{"arch": "convnext", "model": "masked image model", "dataset": "analogue clock faces", "train_examples": 195000, "image_size": 64, "crop_scale_min": 1, "horizontal_flip": false, "translate": 0.12, "method": "simmim", "mask_ratio": 0.75, "loss": "l1", "isotropic": false, "norm": "rmsnorm", "activation": "gelu", "mlp_ratio": 2, "layer_scale_init": 0.1, "inner_norm": false, "moe": "top_k", "num_experts": 32, "moe_every": 2, "expert_mlp_ratio": 0.5, "experts_per_token": 1, "shared_expert": false, "patch_size": [4, 4], "conv_stem": false, "depths": [8, 8], "widths": [64, 128], "kernel_size": 3, "residual_init": "scaled_by_depth", "optimizer": "soap", "beta2": 0.99, "lr": 0.0021, "beta1": 0.9, "shampoo_beta": 0.99, "eps": 1e-08, "precondition_frequency": 20, "max_precond_dim": 1024, "one_sided": false, "adamw_lr_other_params": 0.0015, "grad_clip": 0.5, "ema_decay": 0.999, "steps": 20400, "batch_size": 64, "epochs": 6.7, "lr_schedule": "cosine", "final_lr_fraction": 0.05, "warmup_steps": 1020, "weight_decay": 0.04, "adamw_weight_decay_other_params": 0.01}
Rows from block 5 of a small masked image model, named by matrix and row number. Rows with one number within an expert belong to one neuron, the router's apart. Each number is 200 + 30 x the weight over its row's rms, rounded and kept within 0 to 999. All counts start at 0.
Before each expert's rows are labels from the 100 images, of 14976, where the router gives the expert most weight on average: "strongest on" is what is common among them. Only what is clearly more common there than usual is listed. The data: analogue clock faces. In brackets: how many of the 100.
# router: router (model.blocks.5.mlp.router.weight, 32x64, trained with AdamW), inputs 0-63
# up: expert up (model.blocks.5.mlp.up, 32x32x64), inputs 0-63
# down: expert down (model.blocks.5.mlp.down, 32x64x32, transposed), outputs 0-63

# expert 30
strongest on: square case (77)
router.30,184,191,175,201,199,196,210,227,231,137,158,232,203,257,208,191,223,190,163,213,207,193,190,152,204,251,115,215,163,269,262,209,207,173,198,167,221,205,200,175,185,165,203,179,221,204,187,242,176,167,169,222,138,248,178,230,224,201,203,190,216,234,194,205
up.0,191,137,183,171,219,195,238,169,182,214,218,206,208,215,166,180,191,214,162,189,155,166,197,200,204,224,152,180,211,242,252,211,172,204,190,160,205,229,231,242,207,138,241,209,178,180,162,203,178,222,262,162,148,185,217,235,222,192,262,238,252,178,202,194
down.0,168,201,153,150,186,218,176,211,174,212,218,230,164,179,151,150,218,166,193,201,184,206,228,192,276,210,197,217,237,225,237,153,167,202,171,183,203,172,220,236,218,205,235,228,217,179,181,196,136,247,218,250,196,196,182,181,185,249,170,149,240,192,175,168
up.1,219,177,188,203,238,192,233,218,186,249,179,239,164,177,216,207,212,154,170,213,203,186,199,221,200,166,171,206,223,205,213,134,153,234,236,216,168,197,200,231,216,209,175,165,179,173,141,221,190,172,185,247,202,159,179,244,233,204,196,160,218,300,232,207
down.1,189,238,199,239,252,225,178,169,170,168,247,205,206,194,206,174,214,207,215,221,212,232,184,208,201,210,216,156,126,187,184,218,213,236,150,249,214,224,219,248,234,165,205,176,159,236,248,225,179,211,183,224,213,221,200,183,254,206,233,270,142,188,216,212
up.2,176,221,231,172,209,211,248,189,199,223,175,206,222,231,239,195,155,172,158,194,255,233,89,193,199,247,223,186,231,166,172,219,192,187,176,199,190,207,226,235,205,220,183,195,226,170,198,187,188,192,212,220,227,200,215,211,199,112,177,177,235,168,148,189
down.2,185,229,195,173,114,182,184,200,234,265,216,221,173,202,203,192,242,165,210,183,218,158,172,187,236,212,218,190,237,159,253,207,232,179,169,172,174,181,225,155,215,157,202,225,153,198,193,203,166,188,197,226,220,198,143,239,233,149,195,179,222,225,167,234
up.3,193,212,206,203,245,201,251,189,197,186,172,257,231,239,212,212,212,132,230,192,193,175,230,162,167,192,222,188,195,201,213,175,216,209,103,161,224,174,201,181,172,159,158,188,189,185,213,214,159,203,168,250,236,219,217,211,220,174,266,197,232,245,213,212
down.3,198,183,198,159,201,149,211,193,176,194,172,216,205,151,219,208,217,226,146,202,194,246,239,181,244,228,200,206,292,212,155,202,194,154,230,155,197,200,216,208,239,143,237,260,236,198,178,225,173,222,196,208,194,174,193,209,205,190,184,195,252,139,213,221
up.4,179,218,245,183,191,236,216,190,246,206,186,191,246,206,155,159,177,165,198,190,154,165,207,227,216,153,192,194,152,263,187,230,224,244,182,237,116,189,211,207,203,163,215,187,196,219,191,223,197,223,195,246,155,246,156,197,188,197,181,190,223,230,218,143
down.4,203,227,178,182,215,223,239,256,242,207,234,232,190,213,213,178,217,226,157,145,216,170,179,208,202,210,182,227,244,196,267,222,216,263,244,220,234,210,221,182,135,182,242,206,238,221,203,208,214,246,210,224,173,127,198,214,205,207,215,235,157,209,195,183
up.5,236,179,156,235,232,151,280,222,129,190,213,233,180,217,242,199,205,179,164,193,223,126,175,208,208,248,171,200,197,213,222,188,180,242,231,187,201,221,197,222,170,189,192,158,208,183,178,237,161,183,202,217,184,189,180,201,213,212,255,203,173,239,247,230
down.5,187,172,167,239,205,186,177,204,169,126,211,219,243,236,197,223,204,221,194,212,188,182,230,266,225,206,148,186,211,239,184,179,236,198,193,175,212,191,197,200,184,198,207,212,233,156,177,159,237,204,167,171,241,254,214,187,255,155,220,266,175,158,167,234
up.6,257,200,251,119,164,173,186,167,225,265,184,211,181,231,192,194,226,193,229,156,221,162,202,259,206,204,214,217,191,192,234,252,219,201,196,160,215,208,208,229,190,195,186,184,186,168,198,169,231,217,220,224,228,196,183,246,215,210,201,224,239,230,116,200
down.6,232,229,203,203,166,194,223,263,172,231,213,159,181,196,175,143,194,174,205,193,170,202,219,164,161,181,197,210,237,174,163,146,158,172,201,216,172,152,204,148,216,241,169,200,190,201,148,192,193,169,212,200,171,173,134,172,168,224,189,181,267,230,229,193
up.7,214,261,263,171,215,174,182,196,168,257,153,178,194,136,273,195,180,216,172,214,201,182,208,211,195,199,183,188,186,213,233,207,227,212,214,208,258,156,195,230,251,238,216,189,217,193,174,181,157,177,229,220,184,159,188,179,235,240,185,204,165,238,238,173
down.7,185,197,215,197,176,187,209,149,202,134,202,138,198,193,219,215,189,221,263,182,169,161,207,170,159,238,132,178,171,188,233,164,189,233,205,235,216,249,194,215,194,153,226,249,168,232,180,214,234,212,190,206,186,147,229,208,244,193,238,209,236,214,174,178
up.8,186,215,242,173,200,167,183,185,226,242,229,214,216,210,178,198,190,129,168,169,152,197,266,205,230,187,223,144,203,207,214,178,143,234,173,160,209,214,186,199,226,213,139,175,198,150,167,198,247,186,205,180,225,151,200,232,218,248,206,223,229,241,186,173
down.8,218,151,218,211,192,158,260,213,122,223,196,177,224,204,163,217,201,202,158,208,164,193,210,203,162,210,181,217,175,229,129,197,202,208,184,207,155,175,183,141,224,235,196,207,225,169,235,152,228,198,196,193,210,169,191,171,202,167,279,178,173,208,177,158
up.9,186,197,230,216,205,202,215,243,219,143,214,247,169,167,248,225,202,221,184,240,186,178,241,182,184,171,218,148,239,228,164,170,210,186,211,188,156,151,142,208,233,180,226,183,210,206,177,161,182,193,168,205,179,191,234,198,194,131,238,200,222,215,122,223
down.9,169,187,215,199,150,210,187,177,201,180,193,190,213,140,138,150,139,276,192,229,211,131,163,227,176,213,192,183,253,226,181,210,216,185,188,256,157,225,221,195,179,176,185,218,187,194,191,227,176,209,207,228,209,219,172,246,174,225,190,194,221,246,193,243
up.10,211,159,253,239,217,236,206,159,256,245,185,192,221,182,213,229,235,172,210,190,192,191,189,176,203,227,212,204,129,243,173,217,223,220,218,138,251,163,156,203,236,224,180,216,163,197,223,182,161,151,207,200,196,247,183,200,185,154,221,208,206,190,140,187
down.10,215,171,207,195,160,207,182,155,198,146,222,250,202,183,192,221,175,186,171,200,236,216,209,172,195,192,214,231,187,202,154,242,155,209,217,168,180,245,185,194,272,110,168,223,181,159,175,202,193,236,260,187,166,252,227,190,154,195,188,209,186,194,178,210
up.11,200,200,165,182,239,207,185,221,175,238,217,186,189,207,208,172,165,255,161,216,248,227,186,145,187,197,208,239,152,196,195,154,191,164,208,162,203,180,186,207,282,170,203,205,174,222,208,209,181,194,223,132,224,183,196,153,203,213,184,253,233,133,163,180
down.11,170,174,194,204,224,175,198,253,242,219,144,197,159,173,185,173,183,176,166,213,178,208,221,231,196,165,180,225,213,233,246,223,253,175,255,199,195,191,138,227,157,231,231,191,223,253,234,199,224,164,189,199,223,235,244,165,182,223,169,195,260,186,198,168

# expert 10
strongest on: dark face (68)
router.10,190,206,154,159,201,237,218,174,201,202,255,185,199,224,229,199,198,236,169,187,163,216,150,217,155,138,239,232,196,201,185,222,177,179,192,234,202,201,220,190,200,210,211,135,170,207,235,214,157,181,173,144,195,218,214,153,226,249,220,176,131,207,187,257
up.0,170,171,194,221,186,233,237,229,200,187,166,220,250,193,228,195,188,215,196,247,173,190,197,182,163,191,186,179,159,203,181,200,230,133,141,233,213,202,250,165,254,230,172,229,234,248,211,188,159,196,215,183,265,204,124,206,210,222,244,192,201,228,219,198
down.0,221,226,215,148,148,197,234,215,175,181,195,188,209,170,250,209,194,207,218,242,205,201,208,171,189,225,186,187,262,173,162,143,193,151,253,196,254,221,197,159,174,231,235,225,258,247,215,238,205,196,248,190,200,210,229,147,221,195,176,182,176,238,224,199
up.1,228,183,201,201,158,252,250,234,224,221,197,152,200,197,185,164,201,185,203,137,224,197,225,236,176,207,138,249,203,174,203,208,256,222,200,164,189,184,193,231,237,167,215,219,252,133,207,226,150,179,237,227,186,165,215,202,185,201,182,227,201,178,145,179
down.1,223,219,154,261,189,228,224,203,211,241,191,192,221,213,124,205,110,201,181,197,235,185,192,195,180,239,253,248,203,186,198,204,217,206,207,207,222,177,204,212,266,211,195,179,181,185,200,216,215,263,155,186,169,186,173,238,213,216,218,232,267,206,192,215
up.2,208,251,199,188,188,176,161,175,252,206,138,221,176,199,198,166,241,200,276,197,186,214,239,227,185,168,202,193,195,227,218,222,208,226,187,209,247,171,208,138,201,227,201,246,216,223,200,206,141,141,179,219,154,181,230,193,214,206,189,150,242,182,236,233
down.2,200,210,128,220,154,208,162,249,243,182,172,213,205,176,195,183,205,227,185,197,217,255,210,200,172,205,217,227,251,176,187,183,167,185,223,200,248,217,184,186,223,188,219,233,183,223,153,200,221,248,172,205,159,175,178,236,195,164,173,134,180,214,166,122
up.3,177,209,205,147,208,174,244,193,213,169,150,187,210,196,249,189,227,253,207,252,190,157,220,225,255,237,219,189,229,170,224,230,141,234,219,212,240,138,203,216,191,246,202,196,195,192,175,197,206,211,244,201,179,211,234,177,204,188,232,208,287,180,191,182
down.3,225,216,152,202,183,204,166,192,246,244,197,210,173,196,149,194,208,193,213,191,196,225,196,199,230,238,233,243,198,160,250,197,173,207,229,241,237,233,211,176,242,157,185,251,165,176,183,188,269,203,232,183,159,160,178,237,183,192,168,230,271,230,208,214
up.4,237,216,221,195,203,217,189,200,234,189,220,246,256,138,183,192,181,195,243,170,201,190,214,169,196,263,166,211,189,184,277,245,208,222,231,238,189,236,211,255,171,184,203,238,174,174,214,249,232,224,223,181,182,168,195,203,200,189,181,164,164,225,258,229
down.4,221,165,168,167,200,135,207,191,206,242,196,203,218,193,190,233,192,217,262,207,187,172,181,219,192,190,223,193,175,218,197,186,212,157,186,182,158,148,160,197,198,210,248,214,189,212,207,167,221,199,210,193,206,192,190,207,169,286,203,114,209,156,279,231
up.5,240,195,183,217,191,197,219,184,216,247,251,174,187,187,238,231,181,183,148,172,133,180,218,240,278,168,215,159,219,206,209,187,234,165,260,199,227,166,209,194,207,242,171,220,197,178,166,201,198,181,194,231,192,181,201,222,215,228,199,190,151,227,120,197
down.5,195,169,258,270,191,180,143,248,199,120,205,211,213,260,233,269,169,184,167,191,217,228,205,230,209,199,177,180,157,264,206,237,195,185,210,202,180,215,180,226,178,187,214,186,176,178,190,198,203,203,230,217,220,229,219,176,237,215,221,197,181,212,180,254
up.6,201,184,212,187,229,224,189,211,182,202,205,166,154,173,215,207,243,236,190,270,222,186,148,227,220,197,232,148,220,237,216,220,148,178,228,228,153,178,216,211,173,168,209,178,169,187,156,219,192,234,181,222,137,190,191,245,198,218,150,194,270,184,238,173
down.6,169,244,191,211,154,225,206,189,208,193,196,210,194,212,224,212,156,199,172,161,157,216,207,237,171,206,219,198,186,201,176,180,156,245,203,193,174,247,267,216,207,146,164,205,273,184,212,186,228,193,175,158,169,173,145,239,229,174,156,160,253,210,168,203
up.7,190,201,194,271,241,188,220,178,201,149,181,178,199,197,158,186,222,218,166,200,143,250,184,248,166,198,204,197,187,224,179,175,206,221,160,240,192,222,179,159,217,193,181,178,161,197,213,177,234,224,139,215,196,233,209,224,214,228,134,157,137,155,224,196
down.7,237,188,231,184,189,184,211,248,215,143,236,239,222,210,197,203,221,180,224,198,216,196,234,127,210,168,142,168,198,185,205,181,240,176,199,250,184,223,197,198,211,225,157,177,183,169,213,222,150,197,171,266,236,168,215,200,173,197,140,236,230,253,195,227
up.8,185,198,234,220,213,146,124,231,221,263,248,233,201,152,207,189,144,212,194,225,241,199,181,230,210,175,210,223,184,194,196,206,212,212,233,234,191,177,196,131,219,208,173,227,200,187,217,205,195,205,259,189,264,148,209,224,159,205,198,199,177,149,223,213
down.8,229,261,231,190,199,244,182,205,215,206,221,206,207,277,256,216,183,146,267,190,200,208,206,198,179,201,165,239,198,178,164,209,222,189,216,145,188,200,203,232,232,168,225,224,175,168,184,164,178,209,281,175,178,166,239,217,204,187,168,177,189,165,183,182
up.9,171,210,163,232,247,203,205,235,197,257,175,191,148,193,173,179,236,156,170,234,241,205,162,222,199,181,150,184,202,219,200,195,188,167,186,207,224,176,215,245,193,193,163,208,209,212,204,196,221,139,196,198,145,141,218,178,143,194,169,267,171,206,248,220
down.9,227,173,196,260,188,232,236,149,268,190,195,207,217,173,203,219,229,239,200,187,213,189,178,228,177,203,235,218,266,175,201,213,210,249,134,197,227,195,213,181,214,172,182,225,206,264,224,184,135,217,207,223,230,173,196,209,203,196,129,190,173,236,194,175
up.10,248,180,191,224,199,231,197,175,190,186,220,188,189,208,195,240,165,172,253,179,264,196,143,240,148,210,227,203,191,145,209,213,203,228,223,225,138,148,207,241,140,157,260,192,174,204,219,174,202,211,185,235,228,248,200,205,220,175,201,196,187,171,212,227
down.10,205,173,236,180,204,183,197,192,228,171,243,257,225,218,174,178,205,205,159,179,172,157,205,186,192,227,190,168,189,231,231,190,172,200,200,216,213,243,134,266,238,227,182,186,226,230,199,231,203,251,148,232,200,267,181,218,226,181,243,174,196,146,186,162
up.11,231,214,147,197,220,250,232,202,184,193,248,189,205,200,227,154,198,239,154,186,210,227,157,205,176,259,213,139,194,227,146,204,167,184,186,188,187,214,169,211,210,168,182,192,157,171,169,173,228,267,162,203,250,229,215,232,206,232,194,177,169,192,232,157
down.11,221,211,148,203,194,204,185,191,166,240,203,218,195,221,223,201,206,182,216,140,212,146,203,181,203,212,161,191,199,138,216,203,170,172,184,155,224,235,178,194,176,235,175,247,222,238,162,218,125,197,170,221,224,208,204,218,146,229,130,166,146,218,198,224

# expert 24
strongest on: dark face (100)
router.24,196,165,203,217,198,217,246,178,210,246,222,261,226,229,236,234,232,216,207,240,190,228,207,184,190,211,208,210,261,245,229,218,199,163,179,189,229,188,184,177,215,187,168,190,234,230,212,223,175,178,197,221,223,149,219,217,213,287,139,194,154,143,207,236
up.0,253,215,171,190,196,228,238,214,124,206,206,188,142,189,165,158,188,233,235,244,206,225,235,227,214,219,160,262,195,158,213,206,174,244,241,209,237,181,220,238,187,185,153,124,232,199,180,209,181,193,205,180,240,191,209,211,194,177,203,172,201,175,183,171
down.0,216,189,191,253,200,180,230,207,151,216,195,227,185,205,226,234,226,186,234,188,244,155,221,173,219,212,220,179,218,169,174,244,245,261,155,164,242,175,182,223,192,149,197,210,197,223,196,155,217,219,224,195,181,282,199,230,211,256,207,242,179,179,233,228
up.1,196,235,193,222,249,211,193,197,206,210,239,134,221,249,166,211,185,233,190,180,250,179,189,189,228,205,199,154,184,248,226,180,178,231,231,204,179,200,168,155,214,161,103,192,176,187,172,191,222,198,144,232,177,197,209,199,184,274,176,193,192,170,202,185
down.1,204,177,165,208,158,231,244,174,248,211,151,258,200,246,208,191,223,193,215,182,246,206,218,244,255,203,231,234,255,186,219,201,206,211,218,214,205,262,235,229,188,200,194,200,211,233,185,189,190,264,181,206,178,265,200,205,177,273,183,203,175,218,195,227
up.2,236,222,190,244,239,232,237,172,159,194,143,246,226,211,223,177,251,188,206,245,199,147,194,228,167,251,226,217,190,228,200,154,228,228,218,210,203,204,203,211,168,179,245,201,212,194,166,177,227,172,170,210,210,201,245,231,223,235,209,141,188,141,157,203
down.2,166,228,188,123,156,197,223,199,195,136,175,179,197,216,213,230,274,220,263,208,238,174,140,217,201,172,192,213,185,185,223,174,196,209,199,179,166,183,150,205,220,221,199,176,226,190,197,221,226,219,221,173,184,203,264,246,167,211,182,157,201,228,157,213
up.3,150,190,237,200,182,178,187,143,227,222,172,260,206,213,162,197,213,191,204,152,288,231,206,115,225,197,197,190,162,186,182,221,217,140,211,221,220,218,194,197,191,217,178,188,177,236,203,171,189,168,165,225,176,249,221,162,185,224,214,190,205,250,185,200
down.3,210,152,233,183,181,210,183,199,135,178,197,203,203,238,210,166,200,131,190,204,168,231,216,178,228,210,169,188,167,224,190,180,174,193,223,231,211,217,229,195,191,221,155,172,226,120,180,212,218,149,180,260,204,129,210,210,200,181,212,266,173,195,241,198
up.4,216,169,216,154,178,175,156,209,194,221,178,240,222,226,203,193,193,273,177,175,211,160,192,163,241,185,195,204,208,182,261,207,254,212,233,151,254,222,193,251,186,231,192,201,200,218,166,176,152,209,221,204,174,156,198,188,148,202,200,245,226,171,247,163
down.4,207,190,185,166,196,189,205,165,171,187,175,199,162,173,202,165,154,196,178,243,202,273,244,202,187,205,175,191,193,186,209,227,228,272,142,155,169,201,173,241,179,185,217,196,256,201,191,174,157,179,157,204,167,133,145,166,214,216,202,223,212,191,203,168
up.5,204,185,167,222,205,236,227,223,223,223,223,202,158,139,214,254,218,184,255,262,183,218,168,207,193,142,223,195,230,236,169,189,181,183,200,214,153,206,170,213,183,199,195,213,216,235,171,184,158,200,201,207,227,208,187,240,263,205,182,149,214,280,201,238
down.5,228,236,172,192,173,214,237,252,137,255,225,185,182,233,190,144,152,198,190,211,216,184,214,238,173,153,232,195,192,184,202,234,243,191,158,203,232,207,159,209,189,185,149,206,224,182,171,184,175,204,263,201,171,249,204,198,180,235,162,202,149,213,240,184
up.6,195,194,238,272,242,230,184,204,252,195,233,194,174,143,166,180,179,217,198,240,195,191,222,224,244,161,199,203,178,248,261,196,208,214,125,236,196,158,213,152,192,167,216,269,208,199,173,195,188,218,183,205,208,188,171,181,216,195,210,226,194,161,207,244
down.6,239,191,225,239,230,211,247,195,166,190,159,203,215,243,174,204,201,204,202,198,232,217,238,177,224,212,197,186,165,166,241,237,265,243,206,175,218,166,240,260,203,207,173,200,200,170,141,197,218,196,141,204,169,203,120,207,156,206,244,194,233,215,211,210
up.7,180,180,224,267,263,186,238,138,233,184,197,217,202,160,241,194,218,220,199,236,255,209,222,195,191,197,216,202,195,193,233,211,224,203,193,178,179,169,282,133,191,196,161,203,203,209,200,207,183,199,249,175,249,185,218,227,189,189,196,187,146,227,221,254
down.7,185,163,156,167,203,164,210,159,282,232,248,226,171,224,162,166,219,227,232,180,214,175,202,215,181,202,186,172,238,177,213,206,252,199,246,240,167,200,192,166,181,182,205,249,141,192,146,222,199,215,223,161,190,186,153,222,158,222,165,202,217,203,203,194
up.8,235,188,161,246,185,208,206,225,239,205,196,227,151,176,196,203,177,192,201,188,114,205,192,247,206,187,206,202,191,188,237,303,217,217,178,232,201,225,175,229,198,244,127,204,208,200,197,178,156,196,230,174,192,217,222,236,174,227,211,148,234,181,199,186
down.8,160,219,216,205,211,163,161,167,182,221,206,163,172,222,177,215,185,200,200,169,192,205,197,170,146,161,167,223,174,170,211,179,248,151,162,203,207,183,191,210,171,222,165,165,181,211,209,149,207,200,226,189,238,243,241,170,248,220,145,273,200,228,258,233
up.9,202,215,165,192,224,213,170,221,263,225,225,257,204,226,178,242,183,242,242,232,226,224,192,176,192,186,177,215,252,156,246,193,223,216,237,198,207,151,187,234,195,227,221,151,201,234,213,185,176,125,191,190,212,129,190,191,213,226,234,249,179,197,205,215
down.9,148,155,196,167,210,206,218,224,262,191,213,203,151,227,212,166,165,162,219,213,248,234,216,205,178,169,186,224,221,132,233,172,257,159,184,147,155,235,203,218,156,177,206,179,221,227,205,193,194,173,202,154,207,204,210,207,173,218,162,167,228,181,236,234
up.10,228,214,210,212,168,208,240,128,176,199,225,212,267,227,237,224,217,206,211,254,221,199,237,229,235,242,198,162,192,192,196,193,213,237,211,166,138,179,209,180,185,238,249,189,178,207,280,192,198,159,212,206,219,240,175,162,249,218,220,190,188,218,177,218
down.10,196,203,205,234,171,178,291,166,213,210,236,186,179,185,174,228,223,230,207,190,189,226,202,169,256,206,206,192,220,173,214,206,165,254,195,188,166,220,236,190,254,141,182,200,173,174,226,202,278,166,201,185,216,224,205,253,187,155,244,202,227,230,188,221
up.11,172,195,193,154,255,240,216,210,224,198,166,194,239,219,198,175,209,176,231,179,225,174,187,196,230,188,258,149,220,274,157,276,179,210,191,224,194,206,239,234,282,165,190,217,195,221,178,207,181,198,222,146,204,209,218,219,189,211,187,165,186,220,180,171
down.11,207,181,193,242,185,208,246,221,154,235,174,214,233,226,248,221,220,211,247,259,199,224,190,231,183,204,227,186,244,198,206,247,160,205,178,223,225,193,208,132,224,257,222,180,157,247,205,204,198,196,199,235,240,191,190,183,196,164,236,132,161,210,193,239

# expert 22
strongest on: square case (61)
router.22,218,157,230,240,223,236,183,221,249,162,205,153,172,214,176,233,199,181,218,198,247,183,221,218,162,229,209,213,273,176,163,199,184,211,233,253,179,201,157,213,210,157,178,194,196,230,210,195,192,201,199,193,150,207,200,190,222,253,247,175,205,191,293,195
up.3,200,202,155,224,122,164,182,241,257,228,216,229,161,188,206,196,174,204,234,230,190,201,244,195,230,200,225,239,207,201,240,113,175,189,166,232,168,170,192,260,221,158,160,168,167,190,239,220,223,189,208,204,193,232,200,201,233,203,202,165,187,207,186,172
down.3,165,259,216,218,165,181,191,219,151,202,148,208,161,213,170,177,217,223,212,219,194,190,220,210,221,181,242,251,190,200,205,221,195,139,148,206,205,172,211,181,228,213,216,206,172,219,195,286,251,222,244,189,203,217,205,189,227,224,191,214,164,271,175,148
up.4,275,212,178,254,195,163,210,188,217,178,232,189,197,185,178,225,200,228,177,187,202,217,261,203,198,173,150,217,203,262,273,208,213,201,197,253,212,211,191,256,207,217,233,208,209,160,161,200,177,233,228,247,190,223,205,237,167,242,217,176,220,216,192,256
down.4,262,179,209,216,219,178,179,172,265,227,179,196,204,231,190,203,160,165,251,209,211,197,254,268,155,176,211,193,211,189,183,195,258,172,163,150,203,173,228,139,188,202,217,175,196,249,200,217,200,206,171,159,165,208,224,205,229,166,228,251,203,174,198,221
up.5,216,217,205,191,224,159,181,125,205,188,217,210,259,255,251,203,172,203,192,183,212,227,206,228,148,194,190,228,201,172,179,169,202,209,239,166,236,207,181,200,258,229,242,227,241,260,190,199,232,185,169,233,229,191,216,229,239,230,155,196,240,231,206,159
down.5,203,221,215,119,187,156,197,203,204,231,206,211,189,230,253,227,216,195,192,212,214,215,173,204,209,197,188,191,178,164,174,166,167,209,209,254,216,227,141,206,155,157,177,206,206,281,204,205,187,177,193,216,226,182,165,248,199,196,140,191,134,162,239,175
up.6,258,247,207,267,165,236,223,222,103,209,201,214,226,217,173,209,215,180,199,178,186,225,158,211,201,250,222,170,214,194,197,212,224,200,205,197,195,228,234,238,197,227,217,211,145,160,201,235,155,185,172,163,202,202,207,220,172,196,209,210,240,275,212,218
down.6,154,245,194,210,239,192,205,201,140,169,178,221,221,212,207,242,177,172,155,229,204,195,196,188,170,233,205,192,178,207,128,190,161,216,272,217,232,196,175,190,208,245,225,185,216,220,274,200,230,226,273,232,246,190,218,166,209,187,212,216,203,222,209,226
up.7,193,211,170,170,222,200,193,206,204,212,169,229,187,219,219,190,219,199,132,217,235,147,196,220,144,245,247,188,195,236,214,185,143,229,231,199,214,183,172,175,173,190,184,174,205,161,259,174,231,196,191,180,188,115,205,177,210,235,229,189,239,200,229,133
down.7,216,182,190,197,256,226,168,177,216,190,214,209,248,207,246,224,181,187,176,235,242,203,201,196,200,171,183,241,227,160,232,178,199,200,216,177,179,113,202,207,218,229,206,209,223,161,234,207,296,202,263,223,192,166,172,199,196,201,177,165,194,146,219,174
up.8,155,175,146,203,110,189,152,203,169,214,196,209,167,145,223,210,147,155,187,238,203,160,224,180,175,210,184,193,163,197,182,191,182,145,210,242,219,167,172,206,209,174,207,225,238,189,202,183,181,188,214,159,178,186,208,154,248,222,203,162,185,251,198,221
down.8,181,143,176,230,174,228,205,182,151,213,206,218,196,210,244,250,186,178,213,208,252,262,222,216,180,202,163,217,228,175,193,195,203,137,208,206,223,183,219,194,261,185,144,202,157,266,204,247,241,214,171,168,176,218,211,180,237,165,174,190,231,218,173,190
up.9,235,219,164,209,184,221,192,202,247,193,193,189,223,221,193,209,206,238,243,200,213,221,173,230,165,177,248,222,178,178,211,268,197,192,164,125,233,206,218,240,199,232,211,221,195,199,207,227,248,203,129,176,170,134,183,211,168,195,174,228,256,177,166,238
down.9,161,167,202,210,237,198,167,220,227,191,185,153,263,169,180,196,237,209,169,213,195,166,179,188,226,219,187,177,210,199,231,159,198,208,174,172,217,134,202,177,229,186,204,197,183,202,212,178,163,224,125,226,162,156,234,218,174,235,179,224,188,143,161,270
up.10,189,203,212,272,166,174,208,177,177,217,179,228,151,215,190,159,134,185,219,247,218,162,189,240,202,199,172,245,225,163,158,134,161,192,195,194,164,212,228,184,201,158,221,233,156,222,227,192,166,207,241,160,203,238,203,219,138,193,220,197,221,201,205,214
down.10,236,189,257,201,187,178,215,181,224,236,208,279,243,205,208,186,127,164,232,187,220,186,225,195,174,186,232,221,266,252,226,228,185,226,210,217,160,197,193,218,192,229,195,194,213,174,216,200,238,226,212,219,237,202,152,226,140,204,181,217,212,226,136,197
up.11,283,202,182,189,170,195,222,214,289,182,234,203,189,179,218,211,215,190,221,219,194,188,167,217,197,204,163,155,212,178,230,170,161,202,170,204,147,178,204,206,200,249,221,161,216,214,251,205,191,155,202,217,205,168,173,147,205,197,120,208,192,153,211,224
down.11,163,175,190,215,132,160,233,166,149,186,246,241,205,191,181,222,228,119,193,188,202,160,151,195,190,232,226,200,180,155,233,192,205,201,214,217,224,142,194,172,210,260,162,244,177,227,202,200,215,189,210,268,175,186,198,189,213,177,228,175,179,210,192,189
up.12,168,154,131,180,149,183,256,200,253,216,175,204,160,197,193,219,227,211,204,210,194,246,212,170,216,191,226,163,217,228,228,241,208,207,207,185,203,225,264,258,203,198,234,201,177,231,162,228,207,198,213,159,261,233,203,198,153,162,205,185,163,197,160,173
down.12,181,228,170,171,185,196,240,204,184,203,187,211,201,196,137,210,221,167,164,171,225,199,245,228,221,247,171,162,194,198,230,207,196,148,228,230,193,260,246,209,159,162,174,233,234,244,239,201,137,197,196,141,185,220,228,176,225,203,231,204,140,180,210,219
up.13,252,179,191,171,224,204,207,208,244,233,172,188,208,220,130,203,173,223,169,227,168,216,205,207,178,164,207,217,196,221,200,258,186,204,245,184,227,225,206,220,168,203,154,181,164,243,123,219,225,214,197,211,240,298,176,203,177,198,232,205,225,224,177,202
down.13,208,247,194,240,176,209,176,223,216,245,195,201,243,197,212,224,290,209,218,216,192,209,185,216,218,215,234,198,183,195,187,162,190,194,202,160,176,272,221,226,171,223,186,233,176,184,220,187,95,166,238,239,202,227,219,207,206,247,197,193,234,161,197,212
up.14,227,148,222,197,197,188,232,191,165,164,156,248,187,200,211,231,229,206,162,185,224,246,224,182,265,203,205,234,248,248,225,161,214,232,197,189,218,182,191,169,164,177,141,200,209,201,194,171,165,221,256,235,157,205,231,240,189,208,250,219,229,178,226,231
down.14,159,185,215,218,232,184,211,209,239,177,263,173,169,189,254,198,211,210,208,239,176,206,242,201,176,201,197,190,215,206,212,167,205,216,170,274,218,137,153,202,177,205,219,236,196,209,235,210,190,230,188,216,195,143,194,260,210,176,177,160,162,127,168,172